Weights of a small segmentation model.
Model: arch unet, norm groupnorm.
Training: soap at rate 0.0034, 18600 steps, batches of 256, held-out accuracy 99%.
Data: trained on short English words printed on busy colour backdrops, 105.3 epochs.
Rows from block 8 of a small segmentation model, named by matrix and row number. Each number is 500 + 50 x the weight over its row's rms, rounded and kept within 0 to 999. All counts start at 0. Numbers have three digits each.
After each channel's rows are labels from the 100 images, of 14848, where the channel reaches its highest value: "responds to" is what is common among them. Only what is clearly more common there than usual is listed. The data: short English words printed on busy colour backdrops.
# convs0: first 3x3 conv (model.decb.0.0.convs.0.weight, 128x256x3x3, each kernel summed), inputs 128-255

convs0.54:588474538474531525503429577461512506508434563539536526479481447506540534498460520562522397488539481524553479498543517493473534438491453426470559391456340514487476488450499468455506450509462446508454450460567411541588503577531529454568538506461468544496587435427440508524496485490474496451449507563474514481530516509475543424494450501619426439496535465497510494454456519480505484372448
responds to: sans-serif; the letter f; the letter h

convs0.123:445502563440476484451433560483489482527481503455446526549517518397573406438527542467458486490417545472450455572555453465460541498450560474502548499401411500499460495529457446580568545422428546458478507378518482446533487435452582488536436570515491588440541441470432504452387479670501498459360418472519452471539491509500481442487590750487512445474434501493388522582588479481472536461484
responds to: the letter i; small letters

convs0.84:471454558497562518484418552468535525600568578473505481540449521507492473519497472397455409518479472532510504504610379454466473493412511401504449435580513515530512580575532462553454528391493561530477510529581538501497509529520405415580484520505346538408554466492497585478534464544524561486489434480525579421572494499505594507477567452474491508644515348523499494414470455520554412442546
responds to: sans-serif; small letters; the letter h

convs0.2:514511538461462511495555518429493482427432436586400468638464536505536351521512496579488578435515445494519567484546514399581521546467560538470450530524511461446557548466502607565491545437481427452499390384528461401611466443477433443482459517439496470538486492447576490590483465502524543499491460500476397427453393581414482520479541521487528551525398474463457484557420527489517500440494
responds to: the letter d; small letters

convs0.86:423502559501466514401430547531580508448546338494467511540568482542466520489535490541468550551542544479452519499598528503517541500514455449462525538508604482482512451503479516392436529489469497485473431449420458505462528434472498587509440528538498557404400471466428533590422461564429517554643463542430515394390447440470484525464557548490475476497563469549562510619460554514477576523419
responds to: the letter i; monospaced

convs0.15:450444464548497454507495456471492505483602444494384426392481557517451507508428505545523542498481446441511475461531491542456507522489543503567456476463445471429524367435434588439507468433458491547426513573460509457520457462548470495468558324693487413482463511463509445543510488521492493500511457464504552433507479598519473485485588460439512577502441429524532547374540485437464454465510
responds to: capitals; the letter e; the letter f

convs0.36:450558535486527511509462391415487484481471601406510584658496549503473446534502512477423561431473534549454490534550508391555516605500434414473563519455483520561483481434510501475538503526418510463460453456469499533622523553480508418529484376517460456461431374462438428522507401456499525574590440480373519530510525445470445444565564451548414501483496474510452492569512470505439485468532
responds to: the letter t; small letters

convs0.88:534466503459523511427493559432468587506394528528572518540462466630423472509537521405475352533440466492473500494469591318472484473497460467436555481499495536548486529435481560463553515538518455356506489535442499455449536424537489426474497545410596452461472438469504533471535503539430474480445482498445564555455483463532508594505516417505443387493490590418474469348501461417514455350493
responds to: the letter e

convs0.108:482551501532389454529474587468505543459437464461476522509480526469502391433503461484529518509437556489542450494591451450521594409376593557442518470526562486521526448372494484594508514447469513454458484478464576452480605472513489501518532586396463524516535537536506473507463460462514503493477478446443481467535497452504486502495562528452473475535503489382582486438538485506432462408507
responds to: the letter l; serif

convs0.81:539389521470582420459643472473523457609487468523524440530475421493525479521410497564481541540444435532525489488530489561513447513566434461428485465505526483524551503515530560494536437525492465511458452495605466468588522441425452469445510511540471480488414561542439485434479472546489595436513543529553464512504564518453547497558457506512526495510458534450454525496487490469550484631542
responds to: curved

convs0.20:437453493568485579374497452431487523543510540470410492497570449520472491491510461529481529491479579433434470537601438466442511481383518443482497534555430447494397547499410523459461529458413521490487533517517586467584542507556453447515493489514453578529482372505474499525507557544572460576539530480618554458426631477486454418493457441442439526470478505487521488557482463473424492435478
responds to: italic; the letter f; the letter r

convs0.24:498435506488466424502379464530497531487558494476391462462487470529480498460503537404526533476507497476562501568460426466524478508510445502500417431518493451453499568555437486456505484505472476464467420514555517489565518559465512498499482473562481466517528516469488476498467456566535520517466521546597445519428498489475559505541441491494511527477468516523517542468504450472479519539530
responds to: the letter a; bold

convs0.48:476477421539510409431501482552576465501427486429442522536488537508547561458505431505467486512416471605483524518514503591578465587568524507434580538552536451457548466501537549451444487548516579542434446464584453441520477420588498474420491472425473482549388630449477466544429481481386532527550606517475504500425432545430483561508417439443475470438477420500584463528600543498495513599424
responds to: the letter l; the letter i; monospaced

convs0.7:485529498484472395493428494446500466509639530517550532539446431435576524500426485365547469557440504479472424479471418523453424577482473498594514586536462580522459499449440487530452520348461514614478546529562601522618479549496508500527506622560378514517612502528515446512548563447569425471517448486584489525475442543447522444518425402440529456484575530461489467475387491601563482500601
responds to: the letter m

convs0.106:434476450507454556529481521411454475554429440467446478584630576509527483478470392403434407463551533443429443473428501498520478488344539501408429550526457558517462553569479588421473443632467471377484456454377548541436437545516514508478513544480539536489449428408423546615566496560562474489478518420593617448542558466419429468524459524499524523494514590457462535525403431586516543467549
responds to: the letter w; the letter y; the letter v

convs0.63:523471401565460459468641537477430541510487502426496412622457454445491515499476511446529506513517549595491520539473500491516492437471412404522472505456577393503586453433444585510471497459403441517478510498498509508553516403544539528527554535470539495447483381467446518510462422480516464567480542545514443530440475507446495480497426484452448445449518609448458509569487535465551528566509
responds to: the letter x

convs0.0:580511508624478396502389530507456599463468533509463558549468703412508455455538522463459442439448478468499502565491477412497489477484461421520548466468417433502519537455499484547525452386504526482527514437480547499548501515470508564418454507468567462428524487556437528495454455537492490498482464512483488488549516481498511446440496516525494428517471511491551486536503497481511503410504
responds to: first letter capital

convs0.28:355469482528535452489510561578373471533426427543547571513450438477560557452600396437439472424437513478484452545500554591514575570516500486457522510422504479495436397446446518463564501458506408480539540534482479424375527332493541472433495503559516471611508490507518529558627507534514461478473520499576488465510471430463576604567555393411492399553547538536487452404442524404441508454456
responds to: the letter p; the letter m

convs0.45:422480403433508471450524458558509550499528531557540559514523491490492507451427571400460483478416506537501628449514449567503487511558574459517426399533574589525515529422474532552362416462461470490498495483515510544515533492475457504505564495529437483465516483538435542553508497490559448466582511479468546421565425572404553438532474411499534464535473477574447520602513478488452542558557
responds to: capitals; the letter t

convs0.39:483441531481558509509526535488457460644512507519508461523421576456445507493494330558514469441512471443571466589479598525493479569465496444371541477452482458434561544514478570514515518544575437533561533573533455472450425421521528515530471521525497538474481545527447432596526485536459566475471511535467411485388483489486544483544541473493471393531471482415494563417470518498447594540460
responds to: the letter b

convs0.70:448509605497576422503478455476467539522526404424578503480513482474565520504565442478502506538466498521460522493477460520427457526480524563521502530568465552492504512512486502480512517526526436540517445487527594484479413488461482562465551661545517531475499513447574430517493503487548572369509498535537526491455416575502481531511553455531525449553522471561502645426451474558447487533554
responds to: the letter a; the letter t

convs0.57:424537513577508542508538525523520507538525529573503546495504440478457484508492507480508500511497568508516519463483518512510501520529528487491461518480548443556503441524535423494482441488461515476489489483519464502501460523557464484513453392515437506487543481486521500495514522471480470468545443506478516477555496466534521565484606479507479542477484479479488484508478422489525494513527
responds to: the letter i; the letter l; the letter p; word: lip

convs0.21:492504496491499455464484481434437530521439435457450466560429447519425410458472444514445475511491441447498494509495425380540462498436567495525510475541457501516531548477436546509433487447489462466438394465533578516564595452517425526489494563414409492491464482467592465450467434538547468388530523578546524442464466541466403602553511543541547561503433562437465572407482513556568410447521
responds to: the letter d

convs0.79:488504495490538506378427469409428530490521438447489464486512575477545428526501415567426558563468448493505509424543490495475421508440467490458584530511425479499482462525467454515492556419535568534405506443516537547523562606589513455547484503331476490588576525472511495422527471519464538500525576469529454540475542489442604418440483576503478549503430462405505467446601515475547417416469
responds to: the letter k

convs0.125:475497567530657429495532442560457486488513568499636442505479529401417552515552474456399469501389449488486512464465486420524465618487435412462543517537521455623481502527479526495442488502560427475497531497530470468493514389525516569432488486502427492458481448590562499469505524458502489413579554517566452478445604452437461510504488393554467412612587488442443527538539469433495528511464
responds to: the letter p

convs0.74:527507580483542596467435548495440432527551460490468577584464567523536466483462490461526575516519525507522499520581441493497479532499535421559475424577524492497502506461515484563601519519475527542463474493506536508572474522519403496557368515471454489440440387477512474470497467545596515514451456511501525440512526531492541511447638501494490458511520517542382506420482493555529554494491
responds to: sans-serif; the letter l; the letter i; the letter f

convs0.121:597471532541569571476435442500442507457382562485435684574518471494483462504476514428446444639577439557507545491442598524457387404522420435535396485559507499458496440460461574444453595536471527504482563405420516542388520693503508482484512465528654525395472515539554488516557411446506487450464462503578527521577537540502541488536487543485477410465522576449465461504489465478408591371440
responds to: capitals; the letter n; the letter v

convs0.75:487469539464553567445511434548487491418498477427467494554481490527513452519499495542478546433444547422485480488503533473472461488520567551511445473568454525475552528433512554581490429514594457515523512439490551446481504463502450495514538557509436414522452502469488505518486504530507489563496516512585500437498437496383490472483406514469508460437464468527468532426410492553540489579510
responds to: the letter o; the letter h; the letter s; the letter d

convs0.95:480524534519517532514443407463492503381522562501408516515561493534487505534490506530570570514583500477526512548479540383531493531512521449522576493450547486462454478495521414526483480520450538519490471569444570481506488546535474427485498390495536430512571477594556495385431519472490585576372533499423413564419486434500585525512485531504469512444453478554476502441504544424468436494519
responds to: the letter k

convs0.13:465566589458476519481466474437491555549478424524471487618465489498445459451519489536454452507524493494622452379539468455502555448514581496485505524560437488579518418575527475481429504420560491534492487506546457570375431523501527525588472493403440544447501525493445515453526536509468565474599490525561550423457556438528513485533543472569567515503533465491571467469433511467580476435461
responds to: bold

convs0.92:421591451577471457611412502520524494521556428439491450588535509458530602495488385457449443433462499514590516430497517545430569579489561471480487539453397488426617454556456587527590457453459489522497519491527475458494455502520539479492473418463497439429464516521501485510476534473543518432486539527567580480456440543429501464526372587527555561508624476541538495534444459587509498449483
responds to: the letter j; the letter m

convs0.8:489539533521596439488471548578423673418444483491482513484592434500435547400504473507564483496473410490465551590507400518619521491452439492482461461480471485500415464453610505441600563430465489490484456468516418558531484521467517549542525505576479399479507434473500578545539521561483550487496544453500537495579491490481524477493544529633476572521439427473384520512491504464454402447480
responds to: the letter p; the letter f

convs0.83:471498548496517513514500433467444564477458533460439474431587466495550463493446488393496517564431461539507531536458542520526457468534489499452514543426527495485558447486534429456586503473429440484439539503473514497562551591487612449543482466445548515505452508625484471555490438459506532494493567487503440493453487474473459601530432458497406560408460461550476491488528554391481520423486
responds to: the letter x

convs0.37:545480518586436450458518503531476596458443425499469493488463530404475470524467483517469416511524539476480515515488557536588498540511467464493519514493427467509516445449529554515485506488463429457537459515490570480457496509493584530440446456553534462486525553528469502527489464501524494563511476502480511523500528505503464478489532537408493462558487515496483502571477543490539551477470
responds to: capitals

convs0.97:484499451517503469535527450506478470533450607434383510566509503468440500503567492537555454494535439526556545557459438526541551528428507459493579568345543432499480405527649531425501474479488474490499507449508472479549471545545536533504452357489492470475423477513507575518447449565434464526542517518521476478461487458520463476444483534506406475477412487537504441588695505374462501544536
responds to: monospaced; the letter i; the letter t

convs0.4:395477462526577495481417588529395519475384525539515399519491443435546392511614498549511486476456526512480509513445479458536549424477428447444557477435497493411513531395552515595592560523451450544442451364492468507587474492515483412547512501559444440364502477465609543463441479540518474455475479484545543536470499527447551446436531511400513521483456521506402451529508502450524551453461
responds to: the letter f; the letter s

convs0.102:506449434474439442565393451554487461426452409492437477532448563492505446534453510447454480490570475517515427508544455435467437477497512536498530407480544450465478499490467509499499452450451473555546480475485534503461509463458472452456485458490495511457491519571493531535489467551522452537455496475485495513451436510455516493420544489494503553498496484492469509483547493475480494446436
responds to: capitals

convs0.124:544470477581529486545503451489536481501440415495489479451461648568495433455481454569439463483427453521505441525457517536441475571613543448540457500537519521509468532515538350458455448483499575482509488548558467482398512409499444458456462424532453420606415643538540405412466427434481455476518652589501439436455535537556484489474441449500456514580571525571510529434416527586494372563436
responds to: the letter l; capitals

convs0.80:462483487417529390473584467390414450475522561459446448455507506519518517437541443539579447458476462623436510530599580485524512501483542466464477571517545483531419544509580522484509449522540505567519477508567481555578539466542456519470499379495503397448342378530425404497459453488425532475606562462495472550556543443541469521456519458554449627548552535622500455479554514492473431515502
responds to: the letter t; capitals; monospaced

convs0.107:520535556509471489422487407504471509472488438464575445601432454452523410536410506493459450496496463490539443443592536478471428522441549406502477516530482487541443454430464547453428570503526511540450398511546576455454536513497435520579372479454452449483532425519569470474493543520558441519524503516616497491433540520505531494528540503562432418497465447404457522554445474480558613434526
responds to: the letter p; the letter s

convs0.122:473411500514509365499387435524482563481540461500357431529485562387473536464416520632477479497485493536413561521496507553583540563457520478475545509426534478487458493472524456502427414444489418536472451417445502492462521540536563500537507489609417427409472457521447565450392526521573478521559497494479462506520571483547454425456448572476541484480438459518464539515546485452483494479543
responds to: the letter t; first letter capital

convs0.65:534543535531571424527471482492451547440516518505513535544526541498462541492542478526521459522427474449614581469460499511488552506501498435434469417455485404542493506674474517470470410499438475495476488469400423485431412519585520531459495484612474561425476510458468479479596507495431584497500474442508421527427562429498470578495486510495467476504462502431473462519457505542536467403528
responds to: bold; grey ink

convs0.35:507527407526484400527396552436502573515535417379487421467485575537570491382524447487434508480470434513420581542489435442476432430515498473388545417539497459467459481550427419474535480458491544484488430546541495537536523653421461562447351461563506445504523507563467543442435463537544523519519498559525553454458528519547514472491492488445506561484483568501514500512683601513586418523557
responds to: the letter k; the letter c

convs0.104:436457486515526448504426512529491492460576517540470485551535517323757564496542450510457571474456495480520569444528444404492561496428551487533545505458467542487514487429521502556501491533461383437377456615524533429459528414502565476463529497398405497479433480441566515594413529318520489460494446486509472468430580523492434509448454399472527509468544405475475477491441462502509597383524
responds to: the letter g; small letters; serif

convs0.103:343409474505481395534374542485513609452496406506456451534581484552511480450593490494431400464448494465429439603495432523584576445500471474483493519504506472494459563497516505502529424438525473467602549479447423462465518506528532489438553443513463395574487433466534668491640584565542430467436450537539551488520433477587424528449541416527447472482498408518515510539547515478484532458493
responds to: the letter p

convs0.113:494477481506466457457470532502501396465522415493528529415472494580463447450533537475506467542564513449519500450490475486504530468549500477515432458536516449490528529462493531449502460341477556443539400572485436511441473539473587541571578479475550519512579533525567549506536453670509480538530486528534471568516413538635573400485441667577485474517474632491490455424475454545499467479435
responds to: the letter g; capitals

convs0.117:497466504394521530412475550458480451511399541471520513550506496529477448449632411466537458519415467486479421486530529404410506555479509403479577462422531543418425498454470499443595570515525660457556482466545492479692450434517577505420504559384514560484478469495494402446458501511496600499433522467485469434457445504559453544468611432528440451506415519504597466414636490396521494509467
responds to: the letter t; small letters

convs0.77:500479388420520450451372580485434516461570518530499483562478421508440573445579441453533511481449622508480561514490441506467498492390446477554497534480547565579441544465589459486432542474517436528543379399540450437501517452548451522525564517467475528414578527479450504458540488512516490504527419533537399488480469436431483520513508419572514538564467406393531493447579484465628498474567
responds to: the letter m

convs0.78:450515509536475499483526506496529479530519544504414424527583474498517491493552512522452483492517505515479476470505509482477470562464493447493456474575482481431479440482466491532572545537468537532455462551548527514576502481466452463473561499531498533487469507488520472485488484456512467520436499498496481412525533570496528519524511525538499466480490482493540469547553506537447575544554
responds to: the letter i; monospaced; the letter g

convs0.94:474537512499493525502533485434405410497457564497516474545537568555499508397509407536502490517492458439482531548501536407468476424501514414415520433590436542485401480534496556385427499470471547436407464397599513524546435417527473508501500556435471594503525482463493578484396496519497533504542531469626471571483571551510492441515601544593499494537438564494485533460490479490448439478444
responds to: the letter t; the letter g

convs0.59:523474510499538388476531552488401487475424544444502511489476462479421468518571497463473475472538420462409515513456515577478431581524499504509480536442462477540533477461526455483622608550483415615632520609584473535454485465562413466521555479514503437472410465578556564476512539530482412527511532510433490450479564429550422539551531511527492461493483500488459559497474465378488496475474
responds to: the letter e

convs0.111:564515448575511522548442582558562613535511487595574511544457497513488435450419452465549431522493465491515462527537455524492525435465527441579489454458599440484446468478480484510481522496479537536491458497507479497534488555513538492451465451459571478537489489478464469500571434527484414597459457479498401474503479559449537549487456464441513396500442509446457441406544486451383484442506
responds to: the letter b

convs0.90:494477516454557442482520497486482556573475560536587530470421553472500475551556477497423307484518590457487574419450514458522477466477438419511536517540574632510480524493442472562478430448531428570521471353423507501530583490523531442580529564503621471467497484459486578459530526423546509470386584504519446393530436519465599384531430386448488403560578591474547511478507544501546482500375
responds to: the letter o; serif

convs0.34:575539469492550536576388527518493480496534497522533503552452510462501441502520501425451571503442511502499472453502523507585532485352504433466447477484413497458527562552466516533417439486331603444515541488492511559544523477600400487473471498482466483412438526421420492568464463516426527507466425458538495464518547508426479538459567369486501538519496487508481515423408565464552498391462
responds to: the letter h

convs0.61:484505465574511396570590576581482652500492490490487443479391503490392512450547462639536393489549507481489463492500585546463509461454478468528606491482430458546501460455445446437615446517538433572608566618552445496393459474506600566402462440537570412553464448492522404426482572577566495464456526498470481504498627434656455583515627604539448462535442541496500544392413519405455479411521
responds to: the letter e; capitals

convs0.69:415493436513595565454492436572465420448454482532418585596469455465504482454507479531418495566440529413402446535444479457523378434338498433404445531507438556524414477455474456452473517612491470487482546456484486530440573571433500523553495503571490552437499612450462620483441497466569431545421508511527538481673527536484447483529487538551495414465524536466407478490595407486513416497497
responds to: the letter w

convs0.100:514493486527507521490464493486499554474500467540506565566510468512510482515483525539508498464460575483512467504486514460491492493495498473492526458480511520457452546462487507499416535515507523489519448541511503509431494483498531550453453458438513498543539488505522481477465458555461401601555479516514480507445548450517493471470493531533470458437543490497486516489499499501412481437499
responds to: the letter e

convs0.14:416470480417529482513520442553402443596442473504612411555469501401438466601441498390420447465439519553496465404423534601442480462539524368479506550460528538572432485459439515553535463439539462619530567431483463512453579475532613490554532447540480469562411536514499431507514510533481438486509572520625513470560474440429596447557452443555564397551482538462460566414511479499496534483443
responds to: the letter b; the letter d